From a checkpoint of a small image classifier.
Model: 12M parameters, 32-pixel images, arch vgg, activation silu, depths [2, 2, 3, 2].
Rows from block 2, named by matrix and row number. Each number is 128 + 32 x the weight over its row's rms, rounded and kept within 0 to 255. All counts start at 0. Numbers have three digits each. After the name is the row's rms in percent of the matrix's.
# conv: 3x3 conv (model.blocks.2.conv.weight, 192x96x3x3), inputs 28-34, a 3x3 kernel for each
conv.0 098:096110099071088126125131190145216157056161112114117094105071074151106134140128164128137139151139054083072118141165152177198184154136086129086078207195098100098178107152010142231124134136168
conv.1 101:141152132106124065131145093117165123094203162092143156140118106200178164150091104151133146089153162043154119138134123163137085135092107165123152126139162153158099084141169150116106113076114
conv.2 103:155132124157158120137115151097131116193242088128137117152102101148135143109099121081108100165062141179104098119186111160125139112085119090108096051110092096127121089080065122097066162124117
conv.3 098:139110108113140097123083079132185115115186187198128135108174117087143125062137136133121085155106098123106111142139117129146137170125133082110148144089119080142148097143157127175101094125104
conv.4 098:120112030100113071151162121113135143146098134166072119189192143118092123130148123194088097161076134153107133181190099155122074105151146145113164137081168166130141188175118125092165152151121
conv.5 099:147140143115107153093109178086109127142095166121138143148088115131091101074066087125090114095095123088109103156085102143101040146116158132091136159073137174161148080083110119121126150133047
conv.6 104:117101136139125124173101144116115141119128165177133088117105114155088091137109133148152148102080080098089110166115121081095087105163129116121083064081087061137195122107099129212148153169145
conv.7 097:084045065114067068127116163084061150152175144134144128090086102110133110122161182092114135113175095188141066116139123122113134122147137118093130145105137114149104142106096184146157070180108
conv.8 096:110076115136134147118103133181096126142098132076156148182103088055109131110092171109126130129144152119209149124162129136140101107090086104052195114110142133089131166118127165100105133075124
conv.9 101:160057129170130166100135127117101159125127077138160091075091072127151119101135113140131118175150127146159094129123142100130182191134122123151142140126109127115135119088193090187155092142151
conv.10 098:155133100132105134122096073090159089160161161119248185171152113143102099114132059154151112110128099140199135134147150128133104133145172080113140109131089162137130114131115079138161147152116
conv.11 101:128086107158106128092106165146093113121121125114116110123127139143054108152092130074133079139135149112120151144186122150124076157086104094124133098125117115133163141109157117090012155121141
conv.12 099:089096156092106155175170148135197141048185191072117157136173104117157191130116153100125158051124144124138128116078111086139184118145175161099084159059117109102134157127122153182163115167146
conv.13 100:075137121057148132133110091117129165124140177162145096114175111159179157129097116159147095143141139096145124143076111130138144184110112130182110117158129148105139096112063080101080153143138
conv.14 100:055129093119156087128105123082162154112127121089136086190180144074129110172124105099076153079125159105095097087163127109141160135146128126110127109111127156124127140191124199082094182110113
conv.15 098:104083152136120157096099095088131133043102121031062144133122101114099112185124131135145094129141134080094081187154104162144138125131123189122093149105138133141125082117177112087154137181114
conv.16 098:165124149158105126135102118151041060048121126156128116129085099080109093085136115178176100154099141105104131129156134138146098126098095133127130148147102196163119049166224139130150151129143
conv.17 098:087114135105149135058157147084137149095153130082086129139135117172150101121075092157146167138119113126158132145176091097149146107101135123118183117106207131132107179135112102086147138122127
conv.18 097:131150108104069151113160135092129112202065116176108098053136124138158117123141131120165100156180086134170088118190140151049110159145154207160131140130140126099127132133117138060096105104110
conv.19 105:134139147145140132134108118133067047135101090101159135138119082126102097107143124109137134122155159149149083155127138140085142124097082116195174113164169131165116119110144132126117135132093
conv.20 092:147106109128109133174109168151175163106066146066057135147114079129114121123149126122196130200107095222100110129108113143131108179151134119149159100111133155157126073145090079159141114123139
conv.21 103:157122127102120146130148135095095162048105146124080125081113135191133066163155113090142123110153108085134100134077094111085098131153156180183139251140095146158159150105126153085148129131148
conv.22 102:112140139120135156159110163088154086196163118098080140119097108150131113131172163097132139105230125132153144151094103127182193081152082043097178081093189123129154122146159126114131173141153
conv.23 105:114132117117107139125177111137136176117114090072106134092082089130149144108108119155125116137206099098078059153125167121109127131105133178200098095173132147163126172232116118168115135177100
conv.24 095:109129153118104113077085106121071184159094098129114093114134156088110110085086037115128112155126135078090140131162093099111173115134118066149123085084097106130091181123115156057132133143101
conv.25 100:152097079085108126121116158129087149087126187053075139092139114145151148119064150192143125123158115145139086135101123100119156114069170141141166107117128127129082168152069116177124108103129
conv.26 109:154145135090162122150161086125117094125150122118160138120154088121128135115110118160131092129108115088083112151186167137129158108137145153127136131129162102148174106079128108114115095096099
conv.27 101:129149176086104068052119119156089133158114057094097127104038114170155161173228183118093097159121133106126115132146150123138119176113083118109112130145130164124127185160100188152122119168191
conv.28 094:211121125119131140133153122127153117097142205107112115061118124100192179156105134121122147165161135128146156135168126135151139194143165093128123113091116106159147120109100092121126145166149
conv.29 101:117095127098111142082072117105127126161096138171158152142085117124100113144108108120166097142236139157168082130137108133103169118147163162214099123142135031073131114255125075103135147103150
conv.30 099:033074195082122144119118139137122093129199165082068073105082102131167105161142113135141138100107128145117115141121088131093114126125145130191123156153152129119135100210119127123132124129126
conv.31 102:171131187110163137141154172060082133035198149089130127141160122213088107111050154147182141193139072142110104108131124115139118113154137174049105115053095115136146135096106128147111096125175
conv.32 103:108171164146141110154125148105165106113083121110143156095151154219163119110130120146116097167119089134127105128123116120135135156164096170155118133107146084114117162177072145071162108105138
conv.33 105:091122100074118134093051092162170197119166158113104142105102125129134143118165128126117101134153147137138138078127153105096113129098137146173212156186137153146127144158163115143144158129137
conv.34 099:072084159071003129148076158136164158147123084110155123140142122107068123116125103158120134134128117124167157118173174153073086179077106059092119085101163173158184140176139126179120173105172
conv.35 099:131126096103109052146109128126111129112109122100094129131107164134163117093146144153139122162100104056095114119139167124197173099126140133178163160165105169125154109203140125095115172103106
conv.36 105:115159113105168104106169135192152134123174071093145096088071134125134123090118098075090140111087079074076146156101118095128142127146155128138142170155183139190135176119139129059121099133088
conv.37 096:095116119083186097153105063115112135089122115070128163096105137117091106117127117126131126141125101135176095153122113139127070128173149108119134105090103107103167143095107103076137117090097
conv.38 101:105135211084073074157109067135102126199100094175137136092113123089168129081079109183120122108120080100088082146145119160128134174161161127100094134161133148197153138127077096142124134101144
conv.39 101:086135151107106092102100117126074141155215124201149104062125115136112086156090119119140171156131119154155115120165146132115123106151098175182155076091140073157124136208184111055179141163110
conv.40 101:127112092062113105123073104204134045143155147164137155101118074114102102134122126176100112164201140106134097184155098117156096113122119153107112122145126081096148108107102118127128120120142
conv.41 096:115159130102115114106100176113100140165149140054094132143110137066098154118141099140146089145180119128140105148093176101140161087105143105088103121069065159134165069166110138125074144107178
conv.42 101:131120122110158151132101174172132150176064115109064105164103134145076063137163099087119117133188105152151125091118154141123142162118147081122150085085189094140166060174194100084151097086107
conv.43 100:137114084177100128160127074102150151055099144088104182122161142108130072119125102139145098213152118172143142140159076125152112137141066143130157154144100098104093066114165223252118139113130
conv.44 104:126152138100117107093086121132134132117107118103151143163129139118145165097158080117101116162155114148139159152168103127136093137165127062093119119150161108142098101153163093082135124150170
conv.45 094:162103111173139124090118155099074215071090149095117150091122113147109108090161140073131132080114077136148115149108108130079111110161088201146081141080118160109136127129120144101135121158135
conv.46 107:080121133040075103140112070166130087113173080131141105108121118080123127065096099093085114185140097124131134141189136110158128088075130143104115170196116161173094188140087130200080123142147
conv.47 100:084126058156168093164069066126154127129149152134158110132123086100095113074042086141131114158092096137112098133140097077144144107148172138103074072101062121145121152099108170141089107090070
conv.48 104:111119106113136114142129163148134127173185100145193061065150148138136125137138168113126133104141115132104110123163126142206116135165147045139136109154190113147180086124160173073120104109125
conv.49 108:161120132111122107141110114128149157158130138153142106112093098101149100130114085161179096131070127124094119114136118109155108111139122114112141090083148114089127129105099118180147105138093
conv.50 103:109127156164143109124124138146132119109202153113141155110114101143116145168089135121159132063122125118179117129149083127154099125120102162137095166179118123142119146114075067201184124150135
conv.51 098:103142161190116064158122119107079070175182112092108134129131107116163140146159141111094131120145152065098107140140178086197133104159125077119168129137200143126134044077141074096069103126155
conv.52 100:140087123088030064105066105113107148142101114134111171162136127195132097134155150116086177046020084108022121132124095183139138152137119170155150152124138111160146120131119132115088117200129
conv.53 099:125097092136149128124128131100104091109083109136136167104106134130103129141151116144147149174142065191124083095114126163100116139130123214164144201128101135150136196156116165120169135168160
conv.54 102:094116113164130078169111071136174131109112128118133107183163127095164134116036109143132151133123141094109102153173189131139152117123068013079138144118132172212169080096061121094110123093165
conv.55 097:040129178150112101136159118118132163133092064116171126099146122120128108106190185097088119143143139126110089168083135144165127146154130107096128101088104144160133145051137145161131099157148
conv.56 099:096123151126129130170176121140142152071106135164076095126098127125134111129127126152177083165149101181115097114144122144104111115138103156102102109094132136097170103122134096103127112145139
conv.57 106:143138081081124156149099137109119159162149077162207122159156123130153082154115095144164161117113077073099112159173161121144144108118058092124104097130121081096131036152218119062094142139123
conv.58 105:108134106138115091087109126155166159160134172144145157122102153119099124090107137067110132119161146145122136110156179127143182189180145116055095041101150124171116184071089018078167133159172
conv.59 103:133139125212068132127088156152153150129086160118164157179151166119124140126129073151090109107100140113151123127139077108143133139124121091089136124093113113149117095053102132080127160124117
conv.60 104:129118100112135157133132172071119130099085106115118062047131134169117156152146146083129137113093133179117141095147185133155151170127111134062152137142113145139102116170137127163173125101125
conv.61 101:105125101118103123189133148160139126154149130185169110099119176100131132108150169091145131178146149217151084072098133164117126130135117101140164176142156160134162159120153205150180103142124
conv.62 097:183165128148118124121071086091075171098172155100123120142160078092135105098119144144058082143088091099104079170145057159192089126082165125113110157149121116179162137068117120171084035118141
conv.63 103:153120182103128163094112146100077101188157146255219173112103036101164157128195117127122089103035079094104087129131121150092126180129121136105086053078133129144144125085081113137145137153108
conv.64 098:096036077088136142105150133146135125140114065130076109128122168163116132168095151175177128140114144145125104141075044171092116128190190154143159100110141216146103068079093124174147150175139
conv.65 099:102081102117109075139127114098145122095110159142139122118149171120127151112142161106119111196132125176137102156164072119171175084151088103147159092080196136107095137153111068000151127092074
conv.66 102:141128111160108103059081108127145106043094134122148172139143112105145143087176142121096152145129208090161155139180137155200141138120100057084089130086135151154182080111143107093112136137146
conv.67 098:134134066124121072136155128143124110138168057077199099109122079113155079183154147084066099180096126098141115170117181132108134107157141150175151125113096141118099093229164134152141164170090
conv.68 099:166111138132068083187069129085160144185105098107115140104115116153132175092170135105158143146126158114065144137126146169173135143165126129132183062127128147129121157125151112108118115111130
conv.69 099:115078139133093118130121179160138139160101057099065092119133135120171110152115100173163095151159143073168101167137120151175109148177132080123093115096076072127152138115103098119049118123125
conv.70 102:165099122114122107148111099172122098076023047103112182086123107138108111075115121102148142159124131108158156156163104144152137163182139096096078128146107143191146146080055142086010151152138
conv.71 101:125096114108121148120110144130123081132148132059180126118092096192146112163134100131088137121131064047077156104103065140108052146071120159094132082120194129118190107075117121073098143116153
conv.72 098:125090166121052129113096144104119141127104154153073138186129110136099132124109144132139084200125095097132143120093139125086138144187170164172082161111066131089101133177109077103082108108131
conv.73 101:140140126160075105124115132121136139095110082155145133150142116136088129077176133126115083150132106157147058106134121160122084134117079089182118110133124127141110136072101154077125134173156
conv.74 099:128140086083134108139127096125189138073095119104106174123098090147110105132139132175093150085085091102137127158109119118065140076085158126077098193105106124139081120129138130142133091149094
conv.75 105:080086072093156102127141145160136123172184150122158119119161141084149131071068065094183102140167140109099129151114120122145112128163164174163206114064106182091159098049076132089136150131191
conv.76 101:123107111151137132120100110172138134131145118139149131156146133083059122117138120103113089091128063108110153130145116153113124155114096136178141155169140133148157140172102109128093171122111
conv.77 101:116138137112133144113136075149067119106072098117127133132164149195144138117134151127163096162152123124111103176081132158049126127161174062074144118157143134146152138139123180154083087100119
conv.78 098:136091128118081126092093166100097099056070138069137136136160124192125102149124112116102087111131144114138096109147118110103078109108131151102156181086101078095164151127094176128106141110140
conv.79 101:165116138121150170148107131096148150082188156118173136176086042170084114092109157104121129159152103164142167154139131104118123080121135148129115195076135156139181068085102132087100166105125
conv.80 100:103142179105147127126129130165112156183158152136102091094135135112111127095118132156136122119122144139126101099109141092136124088099118069118135083131135143103119054106133095094138079094130
conv.81 096:132132062160090122151102112121114101085108179117085133132165140137112177121118086095125133100118142143128077183166100144147154124088125162093102164189105095125147102102139094170252132108161
conv.82 099:139151131125120132140156160162101133137100110140101194085106128085107057100092123115170114135131107166142163123091131104102067122094107119147162103144193150117159079100153068029093114105152
conv.83 102:103155114109120136124121119109144147092166122189169151146102160069091072141104105114198150103141153132137118130179151121163158097122103117117105079136130089119155118020026111100170114102177
conv.84 101:111106121074106130120113126125118110171190185116091145156152160148125069148139195093111165079106117135092094130160188147120125178133109088117170099131144120139143129076159166137099157140118
conv.85 100:132142128119129109117099123124157103114142167128164145166129117085079138073122133151162093144074084168140116134183165166104165126107083080047154107160133081137158085099092136162084076091111
conv.86 102:094119157062161089110163189095155172080133160125111098116139134172117103109043074114115117126053087120087128158141180134104151149136126201148124141135122154167129105054089122118129103145132
conv.87 094:046138123154125105150149114107207182146179101197165138127137127101164129126141113065080125116144136107131121120141144119132108117142103200141142082134159111135164093097115107116115106144121
conv.88 097:094136135147121123107095125041028134083137073144111110138136175123179129122131106107100050140172114125128094091134167133171138128088143159183118126075099147156161129118134122093127119112165
conv.89 098:132124131125121141123132148080128141045148113131090150092125166087109102097086155127094122115180142161117134105162047137104085087122163239132122188150116138102130135071083119132081147162162
conv.90 103:095094119130131112120170138159168141090083097095183150120141177158086119138161153144143126115177145143122149121102137145106142141116106142100119116096146178118154181152091132107133158159192
conv.91 101:098055165099123140086118148119188167082144126114177171127157135080181076100106114106082086139151087110155107116160113116120161189166166143142114201092131123151165126255130091106111119137090
conv.92 103:073106128106123105140191076111137140164134123057085142167115134164141119111182134105104131131097110134124140132069134128124075188201122192144111094125123146107127153137166112124143178107156
conv.93 100:132087050113066044103118127135158174124143163087123106212122177060140124103119128117125133115125141152137126150147120148116132158137159099083118121117122170145099100131114086100136082161152
conv.94 098:105059162160052036143142138126153166121083175151086120121196144068153109062057144117109153147105082055111111115141204122092107139144112127166074099209133104147113099095084088168200133142127
conv.95 102:145103126108128107123097085149128164119100144145149134100150124106063088062131138123159103156179131136124123143155177200092132179139117139178094151142078162153113095202148054066226125153075
conv.96 100:103161138119123091106111128142198131194192206128180103140107148147093076150107092086114149137131112097094090101123113112169123130130100092108152132083119140121123088046147118077112094120133
conv.97 102:150098140123080170145108162122111108101105189098069169092124114046133155066097149136059129147131172101124153125110123157119098181152170068148147120117107139144115204205118102061070152104154
conv.98 094:124113140103076062108142089107139091155172077115113122152115103156134125093163149061149144151106093073128097147161136154111124136129158121084142098149128188141155110145112156125056144113069
conv.99 103:127095104077046075107072108176115063104147155141111098148193097092111139099101166137155117124128114125168116155135112159126131159089114092094175124090113090180180105023168166122173084108139
conv.100 103:114115154107134134046068078133102095137172132121190167093119103146124060188119113120098156147211155162174112117084123098087119127122184152181199109169119169155139010131185007150159040138102
conv.101 099:095120129162080162112086133221151097087110113117141126143149125135150123188144125126116136108159122135193112207172185106079137111106163109094111135095173152123067184114101039065159129154125
conv.102 101:123133116143127141153089137137122094139150105122162179129141148104156135175169140080092129065125131081072164107177119133179110098114139121122131147101142151141147083109131096085128138158180
conv.103 103:156124130129126102135112117142158111227203121171156051097108145127134109161118143108131095181080075149165137136133112106136123145089125077143147099107135132087148102127130094090127078102094
conv.104 105:048117130155099077096102087133214148137121139153117118133153140113146130065102087112100102085087143125103093103127122116154078113127111133126115077098138088084135060116104093074136091085149
conv.105 101:200181156069110086106145121134140186101106124144163120109111132122088097188097105137167132105151122116169125146122093153113097137075074132134114115129084168151103081133149046090102096061108
conv.106 100:056114070087052105147102209107118082115079155075081120134119119142166146132149136214215138127120107150137118106164186128135086150084091129169082155163118098139156075200155178146135138201182
conv.107 103:132107047117090045166119109185132080126108076150122125153164131126148131105089120133110111136110127140138139144162160197194216164071104000113144148163165156109173060139156187139138162112119
conv.108 103:104130134138148137164073157139204193108192215065134165119101147110076085141110099101127132181186124158170194135181142143115162142111087117113159155110140138149142139137138121104152088090077
conv.109 095:101119105089130095115130100104092140100130089102118115139114160102144236068130086150112093146141114094132158154186185139186155138145095078116160084115136116139192234183082151078183146090151
conv.110 103:148146146150153108100114088154143154166136095106155162124140144100026145142108158123139124122067152085099116117164164122170110095157122111073110150073105140147117102151127150126079111102070
conv.111 100:098058071109122138177126143166102073129064088127090085077161148186158138126098132080113132117114136112106117181137094194140102151081126144131162173174144140130155119158191129147139075103129
conv.112 096:122150131142091131157121124107211151093120106116123156117112114164095107141088129109054056127110098122119145145177133177162172124115176118123090070108098129113138069118117115088148106082147
conv.113 093:118150092139129100102159124180133098153180125138169129130121085118139107145155116107107115191197148165134115083116140166137134130104110172129114104082106127116169135129114077158118125126153
conv.114 099:137188103079132086119148134126148191135124188072137116078135171116125150136144114166108160122134127143151114116127131131107060140086097099116103150182157132142161125153176109116175104119119
conv.115 104:138118092119089140143124090144084126154127160147168115162172142105059109131123123149124125112085149130134166096103105148139118131111083122070143106149139121125113123075149100137185139138098
conv.116 102:095136111117072099131128146080065064145143086168154085090109051140138157071133129093100137070079128135158134076143134151144193158127141114181135050114113075119144060143186112124059129123123
conv.117 101:142124099117130089100088085066109139116134177099150088081179107084129147124143148072115121161165129084129074172083101162206140135138148186094133117129141131161109197127138107172113126101152
conv.118 101:105127121118110117086145111163104134193169118150132129087131162136121127157150098144159121195130148157129142188140124145179121150117112118090114095121147135156123110163130111179179171167115
conv.119 095:123088053174120069167157108104159177086111136109140106149100069196168088106174154136111163102131106127083067126116163091210104185137069117144126114164157104114144112124111142224106099128100
conv.120 098:109147150113102182143136145159144122160126114120094072103148162061165122085128075164147113059102124103136126108114107139125106170145132098113123141135085106139172094039112227157118135105148
conv.121 096:102141151121073084066105090110156216078026128149114124148140160116131140125112103132153124136161131120160094161118142163120129134115114094151160144219162156095120095114132126135097124140156
conv.122 098:116115132123139127192146123129109129118067094148075112127065089119134113126172097099178152179148107132105129074153116068174093143128135117111098113155116106114122159106119117146195059113111
conv.123 106:100097065090113133195127112110198153130189167129041073117137131091123105119116096123156054097125139138157149150168102118109107129108118144132158130139124162142125100155136125113127138092112
conv.124 100:166144156137137068166115079174132119174159104127118086155160131190094071119105111103169126120129116110097095104138143147163119197138145115158126149172107093078064086077090118164133117145149
conv.125 100:213146129096038097059072124088115143151134172061168158115097170109168112148136177087113164141096108110117082193166164138088109175146147112119155147112131125124154133020031172127086114146128
conv.126 098:136115082080110115138127090149097135137131121126179101134140124097127122085130051125126129155149117117121133164093057127098122151131142156109121165135132075159167115106124061136151080114138
conv.127 102:147125143061074076149169085169141078175122099147139072159110095114107099106106141126093138009066090114151131178075098125132141152138170074095141195174156159170157087093143182235193093120142
conv.128 103:086037080127052083083067153193111117160162078097095111114108124131069117200179103095081130142102107172168134111142132137047088115118175088123126151112102143130150100095173165147087120082149
conv.129 096:110125138128119107115116081127127155089130165140169125110128121057093120104166118098160148099121151089137143123134153149080103168159138171154106169149110095148162113081140108101102146162086
conv.130 099:127075052115135145090133199131077086133116149203090111118107074063109145155101108060066104187104095133075113121137173114157120132170110145147127121161169116132161156153133102140177125046169
conv.131 101:148136116133162094142150129085110124151063136134089083161159114108082077110097105134140117138135079159126107133133151128128137149161142088095185096122178152131160099108100065088128117105116
conv.132 101:075152100142127110177119127064137161120112072140165102168093079091091111133133109167165107141114137099104124140142173127134113157116148156140087135108121081142156199158117128101161091172145
conv.133 097:146103139173192113100159097180122173152169163140088099137133139171122073170111118139122116168132106098111078158118094141172115138134156127150082145119135163196177208060053132087113148168115
conv.134 100:116130123163114162137131151067146144138102111102111090096166119132131106122081133088150065086085063112165176142130122115128073096116083148198142126106125165118111098103148109131116112065106
conv.135 095:142095053115096110104147161146079129103139143152117103154137128131087123143128088154133098134096126133133110161126102167117116150126155158192189137125113082145162124142112132092176166039119
conv.136 102:132119128140172139121142126103046098073080127101166070137158089082126097075139150142110089125125080143127127122106121097073133114147148120215137161134140161086116081148125087124185114131116
conv.137 100:105130141097120110158159146149196154124186159094062134137128127110189148095158171130106096097074142165177136142140115166131083129152162073073217119063152160147135173135188199141088077159115
conv.138 100:147112125157148105113073079141111077122111100112086113143095077128129144075080162105137151152113150151097138141125116098112130153132159150103137097067073142156135215120082161182076154145124
conv.139 098:128138162182140131143124177090067133145041152137111127098110175167159138176132072064122141138132091143120133141113120138088098118139109150113169142104123154131105166132136146129173119135132
conv.140 098:136111138105123172115160163133176177071123159114134089127056090183076075128119153129097132101131130133087083145156074125152106161150129188104095175111121170145095184087118140168107127140140
conv.141 104:126096109124113174154139105114157140159054099111087105128095120060027140116094090103144134119130165158123115116162116138099133139084136168201189220130102145120134147141142123086083136121162
conv.142 098:143149142121133104071065126113157093128176184189177146172123076104141137113151170130121122197143079148150137154069149073057163144147124071091121124071090158149117082165138134175131139132151
conv.143 098:115137096141113103154129166089092150155096074107120171151150152157065111127126113100181124072121125126123146125103142129144138139146139148164137133177174146176196153101113119109065092127130
conv.144 094:117088150084104103128105096117127154190121096141082107196161107078075145125119130166153092169132131199167092104106139125087163073140098136113107127126127183093189059109045125073067126068145
conv.145 099:123104147077105132109095081129149124184178160111122106110127134211186117125131130119133157125178153151141128156160118105110127110115110118115127162143148120123166085046125131157162129182122
conv.146 101:097101128145148139131132144174227109192160047107140100117105168095085098098114141121129125112155089158146100130140131140176118110144131101048061084110095104153132107084074144143101119115105
conv.147 101:084142087121132125157124128119113082189146069147149155102091080144109122190093167149123077154156121065141075111177147156164175134139134123128125096132155133155116113200134135122141122113127
conv.148 103:152153154122063080088119125127141144166174128153137100128111128188137091143146082135145145135120086129130079125111136122146127127124136107081126110079145121164144119036081155132141133128083
conv.149 092:111177158097161153041064038163188044154142157148090144114087120094116100164172161151150096092098120110100124151119162101124130164133120100098027098155143142138216195132121135117128173094115
conv.150 102:120142131104138112082090118183138181143107113123115122098098105136119123123131138057145129153083123099165174161155108178182113114153107077119134083123128126121124129151107160153107133110117
conv.151 104:135112165115095117148135133128050093113095089057092123165130122099128133147119129172153140123125138108117121091149138085120130147109110134113074103103100149131107082132171115107180137167136
conv.152 098:165125129068110142087146134135138118130179141066161141109171116095101081110136108101071063116191175108174131114107112109083147148137115109103088181175130196169136120131140112140149126122129
conv.153 100:107129109091105125074095071117118119106124153044130125109133097099122073100143109109089095135100083124076056176141109110127170081134154107105122117143165105118180071106119088127110112084177
conv.154 098:132108168108144148121132148113157139070105161086088103140155146124132155075122108145183130072153132110126174035111120131103107159127145161128071158129129152082139138150093112110103166180135
conv.155 099:100164146113142117121119144166183167153159135134135118155127163168112199104117156103138158159130081149110117126109112130120165136120170124115165125103151156130162139128125081112112141149133
conv.156 102:131102105111103137176129109159140175160106108147164128131133077100171120085095125117068067104114111169132144119095096152109139112142151176177130124184152066086146142180122080098097105076109
conv.157 102:113132089124115121153137108110141191136116112079162175149101091158083132141145124116119130153164149109110139104137166183202103116128088107078082125055108074119141110098174155120103112128115
conv.158 103:107136111126159122126126144074135131112127148127099083142167149142113090177129145110149107092062064136079094087127155147126123157135078181085146143083149147128144150093119135131162105125148
conv.159 101:161123160127126121102160055083094093106138082177134144120113106137140151102088131173158116103160095152138143131106115138091148136188131094097125141094117079082089034077160167162150147135057
conv.160 096:086098110104083160144094128135044073136152124060079106119120114142124122136103131144096095212139070113138110165186108106109156167134120088126102078093148131128154164158140043114119116085183
conv.161 087:093044090046132097050098067095167091051148101081140145155172119145149127167122112141142137107175081102120072154094158161178112101170165112197107107141126096141092126179102140161138124180077
conv.162 098:102075112066109153131137107136141077187164095128110117068127107084099055130150074122103136138114013152100106146090144122133145121120141093125146104130198113090150093117116141195145107167113
conv.163 102:131121115181098089114117153069184131163113123126049116145125097077117098125142169082133105141093126131137119110129120121108115133126101108141168082164148105171088123102126139213142110207104
conv.164 104:118151106076116128062142113159157095153114169077118133177163119127162107097122082094141133118193140116145145126094080163097087140125122022127157072077119138123088050049054086055145149130139
conv.165 100:077087084051132058125103144098117158130134131093089097155088109134126125119134130115085103151146185135170124156149141114123145109083101034087169123117172098125160119041192182163144146166176
conv.166 101:128113089084085092122131139162164160183132093148162175135102158150134118135100163135148153194155110144173136110120114100173156097215098072119083116104089168136143036000142124074103150143182
conv.167 100:122116131072103088082140117115083149191168174105088112113081123116153102127149139113086109091115126125161151126081134099142129121132111137163112117084124162158152095185147155102136077132145
conv.168 105:179068135097119094128106155138132141099166143088101078128145135098117138125144120133176139113098124125139105152126130126096098132157158165096094079153121132145118103071163051140170149145122
conv.169 101:095158157149163125140101080200110081117134101143126121076128099151069191115187116114066118070084126135179166183117115144111091176142153107090118072095105080141110160168121135107111084140180
conv.170 090:101037107113133138153133135100134128090084077132143112107131119153110126181134084108091127061078155086213131130168127107132139129121086070169192128175189111157115106122142152079125130080101
conv.171 096:150153134113113141054083093143131131175113072103154063131159149125109110164127154157158110184154085120125066166081127117115118121111164080087131113085089133144134122095144091090127134161148
conv.172 104:108131043150108080148134162153174088162162104159108097127151083166143097101174134106113133137150100106079103143204186131132138158112129213150183150178128160165160189192118118156100124107131
conv.173 096:114102162124102142110104058124160103092157097170139137147122114120094070137090081063142096090152119135127122189057086124104128118147107170116083175135072143135143149159119147157086127137120
conv.174 101:150126122107156125142130131208107118148117110120034136064125135127175120152126132128168106116126109098133089118159142167114097123120087072112099143122149172168127027104132108158133114118099
conv.175 103:132116172144134110134115165127152134158255083079181096152116182114081154192099123111117130159120098111074085110160085132127073119128098179115097105051118137147166134078147124115213127144178
conv.176 102:144104082120067137108083128129122144161058038086093061124133138124089112080063125113138126113179153120105099138124120180138117144133156085092156045097109118076140040089179077084137130121130
conv.177 101:138035090138075114184159102126081072145097121145078045120121149148113156104089129137089056043105052113074067146138128125147167168112144166185171149114151147137156089105149106104124121162104
conv.178 102:152068126125118116154160123097137141138156083123160101101110131112073138092139087128157159139152119132144105117141151116163130155161162106154133111116149111142113161074118097131143081158161
conv.179 099:206087075156109125208121106157153151134151190053116106152102073158125138138096145154160126224152090108124111127099081136079130127091153128098119098068119120101158154133149123176130144084095
conv.180 101:144160155163109072152094105116097078186224131140127116177103110133108099076146173156155125155162178145155090148102117135091084168119122143174141087139123109138120076070150140119118100120146
conv.181 101:108148085106179156089147168135213154116154104161125102161140142101118160091114156146126158169132145127138095065115158100129100146139106128142070166151076111115176060163150091154141157134163
conv.182 102:112066066131093041167126146116113082194229179176119135111113159147196186116178104120091085169145103201165086098134130149152111168160079148128124039087145137137155116115154131135116022138154
conv.183 100:112117113136164111061138102081058114074128136147198121125074156175125144117173137157143104106133108122103075144162103119163105133099087140064134194152138147113126165092093253141115142107169
conv.184 093:167142134135183133074105057117138101114147125100107138103200144110188187148093129164100106163131165136141127129129170203153146171099083074173186153137134148134126085171151109130123137092169
conv.185 091:124173155106107085088116129138145136137178152135104154095137097104126129130150176075091094134127083176173099153153131161056104148093081097090053115121040093116089100087093108104171142104130
conv.186 100:106154134094115107078086118120133105108146127156183139119119085123097106162194162122107092137141126115040051151110139156157148167095140102105172140160158150155164101123153075181161096087140
conv.187 102:114091147131144130133168154159132100134149064099118129151121161152145153136067133044114082158134141155139148111100140138082157137124121114068124122098110114112097147092117101112160111143142
conv.188 089:049086137171121137122101152185156128240100124134169126093141148102109133149119156100143150079109159105136155109142099162103113130161133123120112043120176135091116117094106137085135099084118
conv.189 099:093110140119124132141113124110124106087069102091133088091119160070174135142154139178127148118125164089134078141154152152109167132104168116110057113161145165176147080141106179221126158149158
conv.190 100:161149143099080148160118146105065060070136211103151147136146112169137175131127111143123147099049118119058067165142159090151163122085056146123078129115155134148191172082063150166121105112133
conv.191 100:129125138003078121134097096130169119121194114139129157122072113153154152117108123121118094125104107080106117169140140134120140106127138134148118146153127140131128131142135138122078121126156